Weights of a small image VQ-VAE: encoder activation swiglu.
Rows from block 4 of the decoder of a small image VQ-VAE, named by matrix and row number. Rows with one number belong to one channel. Each number is 128 + 32 x the weight over its row's rms, rounded and kept within 0 to 255. All counts start at 0. Numbers have three digits each. After the name is the row's rms in percent of the matrix's.
After each channel's rows are labels from the 100 images, of 14976, where the channel reaches its highest value: "strongest on" is what is common among them; "peak at" is the part of the image that holds the peak. Only what is clearly more common there than usual is listed. The data: procedural textures in two colours, tilted and lit. In brackets: how many of the 100.
# convs0: first 3x3 conv (decoder.decb.0.2.convs.0.weight, 144x144x3x3, each kernel summed), inputs 0-71
# convs1: second 3x3 conv (decoder.decb.0.2.convs.1.weight, 144x144x3x3, transposed, each kernel summed), outputs 0-71

convs0.32 106:131080107142147148109143161154101140163207148138157130155086145121122130144146093124168129132163111151140072184177104134153118106127099095137100130147169138170155147197164192138147179162148109071204153161153173086112
convs1.32 097:192182160112116074162109101116129125099037104124120126144154142168162185105112154147078122106107170114135097134069150149141160122148132154160163124128147110105088122130118149142137125112104182175086066172140129128139
strongest on: rays (49)
peak at: centre (42)

convs0.60 126:115113119131112136174157122093129093120150095119083165132173119115143171116116055099101115112111103173136122194129098094104129072097084119089116167135113119131136154038121125092174073104104151143104103110124121153106
convs1.60 113:097051133112084098083097152164159121138145197143164091101077094182162106075164193136198108085139149149088131041156147124146145160090089159147079140122124142137120097141098128168071149138140079147117107147103071133105
strongest on: wavy (61); zigzag (35)
peak at: centre (27)

convs0.126 095:164139113107043117131078123104062155103079154127124090119107173150172122031096078105127137080122108119081103161088182143126175174071137171146122117167058105183159118163118150131124137126126148153150145083122150151119
convs1.126 104:129088151203190139130155136128184083179172108098162136134118093158140091198125139155151121120138097123117161142175077110186087108132117122076167152082177125097090130122144101142120107163125135159097108136183095138107
strongest on: yellow (40); orange (40)
peak at: top right (31)

convs0.56 108:090097108164117131128140100122114130123097156151118123125066039099163077122121122140140076130097175135175067150085113098142138144125166146113161158120094129105109098167095118093104126114111135069138170084131203145161
convs1.56 096:133184169133133161103108130071147123132101062111183109086140093157217108160150114162108143097056055100061183136138133136125153154107068137132151190135150109122119133146148163086111128110141120128136135174135090127067
strongest on: spiral (35); wavy (25)
peak at: centre (45)

convs0.115 108:071166156126140114134126159166126139105133048167124075098071104089080148124123054146122139126114140148141139111082159139130110091188149135125195169097121152141132114075101133142138114163177134142102109125145088133138
convs1.115 116:140054133110119158067108135155158133126110174145129119138146113174215053105137181141143080152121136088087152176170110107139131168086122108062083056125122096181144126140112153122157161121097114139126155102153121089147
strongest on: wavy (62); zigzag (36)
peak at: centre (29)

convs0.111 134:159125117146130135121120137096156117135145163116112099165107085151076128141162128146070114113114084143140018091068144050108151146111103159064154127097133138073126153117118101125142097117142156087104095135115133132113
convs1.111 120:175129160128154089145153079129128120138089097119136120126143128118122107149094138132225134183137199095125147140101113143168086154141113088180117109122110142152124086128122108126110144145126096120098176099093152117136
strongest on: rays (97)
peak at: centre (88)

convs0.59 094:097176130131148124056118140129113128081122127070163103134035093142100152076126089133103094107129160139125090109150128132123088084113092116122125128078142130110125100112134097101145131067129123189113098141126102074157
convs1.59 106:119039080138101096189163123103164116144140113128150157113179128128099174157108155131150082118126108132127109131166145141170161186069172152119153084134136110147131139123145113136078124191064090085155166099131121188057
strongest on: rings (26); spiral (26)
peak at: bottom right (27); bottom centre (27)

convs0.117 103:187164147104109174131107190129109146138153110136125127115169148137117124120139131108121093127104172140129116135095152106158094141051127160091048123117125159164138111126138094133129101129062124111114109152142133107141
convs1.117 124:166058101169124100164135097146146118110091187151164151115068145115086225117166108106083154132138090100133168165183148193096174094134116136126162104080096098105091126178107121114141118124176139103127129146114107133068
strongest on: seen at a slant (78); diamond (31)
peak at: middle right (28)

convs0.25 100:165102108173144153118196191151115096153189183122130114169127172181155142112139088134122143138119149139125160177150094081136149114149106152154103115159164158153168140162122161117156098180179180200109173190139121098170
convs1.25 096:158157170079093104149093070074140109151091054143174140098127157101199144103148130162109129111129080167146079124082173162153131136145184149132158169149143115133104097134111127117103115098067071094153124093105162124111
strongest on: rays (89)
peak at: centre (79)

convs0.64 081:116121098154083162114086115139138125119138160129116136153128083124182075098123064134165183124098159148178133128128120131114121189164062064150050214136140133130132081113131180134121066107113111133091144184130100068172
convs1.64 093:128092179117141165169181140134117166114107114115105115152164134137108165124100110148094109126155124119067104117124169072137119101073171204139102142119149123087104146154132154102167210162145154098137160079127184226096
strongest on: triangles (27)
peak at: centre (35)

convs0.1 090:132116101116137122119118241141110161146095108141140153117057113151157167144142082127079063080132133141173143124136141124114147080151104124086123079146087118124101155143160159135080121132156124085113165109146072054046
convs1.1 106:148144140105085154094119043100130112115160115082056065125163147145173085107114151115152134197092134145115098136123107140083146155082172099132157142100153126152141126142112077095163108134103093136117112090119182138189
strongest on: seen at a slant (98)
peak at: centre (37)

convs0.95 114:110095127136125106090121129170125141116127190138143146130073118189131174113141124174102220147097151123131134070140153178141179139086154137118151088091124111105092110106137116127154065114127134102145100141147080160113
convs1.95 102:143155124094149143111149130120116188138144082144121128195145161133180036134139123115104082095161151127173067157139116094151056158166108142139177136125149155142121131158127110168111162180118118170101132078094122057117
strongest on: rays (100)
peak at: centre (95)

convs0.107 094:073128102133063135043141144149155065122101089141122132096158100113121058112164112117136146064108130106172124183130099123145096195066059146088109200109121153087114109102086117114152102139145136160113206130106134146112
convs1.107 103:105117112135173147144104082096128141119084174137138085133132220153180153103119077151071105153108104113104147045148156158128131092152191154162152075157153090148133140145123130152112158133145092131146096132165149139180
strongest on: wavy (55); zigzag (26)
peak at: centre (30)

convs0.34 084:163107141156111090134152121110142108059187171116150095127146163117140116238161095176089066166141108171155193136089150139149164103155081150113100100139127080146128131149115141140171141122180162135077129151166168098155
convs1.34 093:149177110121116136124106122136130130174096126148118122144104162113141154000131170068150181075110167118076130131172111091113098156134125101152143176182169161167114116138180113130112079141108100157162095071132107150096
strongest on: crumpled (73)
peak at: top left (27)

convs0.132 097:141096143139094161159117090091142058099132127189073147156098113188190087138114065151087103142108108084114148139173115121107116159111091154088130114116065133141141106150129077145175198136148158114135089108099094169111
convs1.132 091:149135109086161097130140147217134169185144143144159104125105111125102115152134162152163137126154173139103142123078144154144150156096131173196162191113123129120097156115121142152070096113109115115123165150178130146094
strongest on: orange (36); cloudy (32)
peak at: top right (30)

convs0.50 117:103128130193101127104090163150115095094104214132153103101102068143161123061110077166129163124136092147115147109051174077095180064117102206098122116126071107131147138089101066082148104125124125099168132132124115107150
convs1.50 124:122122166062171085094171165123135188185154069092144151148109133141044111165094186133110143163170159114146028111144086105171129135095123153226093104153124160152141156132112117157129102151082145132151133083116120168125
strongest on: rays (76); crumpled (67)
peak at: centre (76)

convs0.128 116:110088150069103068131096067151105107135104132148129099082128150127150125137125138086147123144104083101106117162143099115171177155120151111141141104124133171169109146147139151154145199189169149180142177147129144144181
convs1.128 107:165174146135110142157155146100172144161168125089196143162108159170160106127131156166108146102116129171145141150146115159114111155146145174099201194175133098102132106189120112166132082118119125119150115096141104155098
strongest on: yellow (46); orange (37); ground colour: yellow (28)
peak at: top left (31)

convs0.68 095:101027150095144171124114150141130127174146083116106158125167198181147069149102072124131096130157135117109140131146113110162094057113135152124144058184120130101118117133101055123161089108123105104119092109116156063102
convs1.68 112:143207168126074097131147098101146107101152153102180098096083083135083149074124156092118155101124092184136084155129132110108186137146085157120092148044154142115129166092147178080158144098153129118109113151116148166131
strongest on: coarse scale (68)
peak at: middle right (27)

convs0.26 117:098122131116156119069106141148106156114128095127150120142080119146153135163165192139231134198135148178135136110042149095144106064114097160134034107181151141146131137147141082104162123132136140148163140144118126047186
convs1.26 122:161161121172152081173149084109139098179106209153169141112133122102097174127083106094096114022084125086076182114216140124122115157101161145132160129133133093166123112173111188117120123123131115108148118090124120137070
strongest on: rings (53)
peak at: top centre (32); centre (27)

convs0.90 089:123121129141113130178151105133154076111100122137102057113126089117115117107172135155118150118103138147166137213123115065111122077054146138100053181053127095121126113070109152131165105115148149148092107111135096116125
convs1.90 098:123047141108145116100114153120132165127118160142121132168094182184178108125121132141172113110189165081089127065130149116150112172156051129116156166174108117164120124114134110143086181142133098097143127158108163135090
strongest on: wavy (62); zigzag (36)
peak at: centre (28)

convs0.112 089:118131120132139131146058131133118119134142085138134133080049060101100055125157129154142120109134131091115127141120129106114100076151116094149012143090116167036139115197103175137129086121143103136115085136140091040162
convs1.112 105:163119117172131128090170116146140128131118130139153081160136187146150145140148111134130160146144110120110058072126134089138147160066151198092196124128112097199124109046080077133141219115074142083116192095099143172062
strongest on: striped (27)
peak at: centre (39)

convs0.110 112:110113176072115120105123095129047183058114119076076087129107137155060118110183118194086087116148116158127101130157226140132135124101135115116143085154146089058149137117121082135140192097114102151091111117112104096117
convs1.110 121:138139035190148135148127139121193095128144131163141126120165104140121103151028124153142130123120151102141149106143028069170103169167116136134151108112125144152168114111147159106113083099147114134179181138082153136131
strongest on: crumpled (97); blue (52); pattern colour: blue (28)
peak at: centre (29)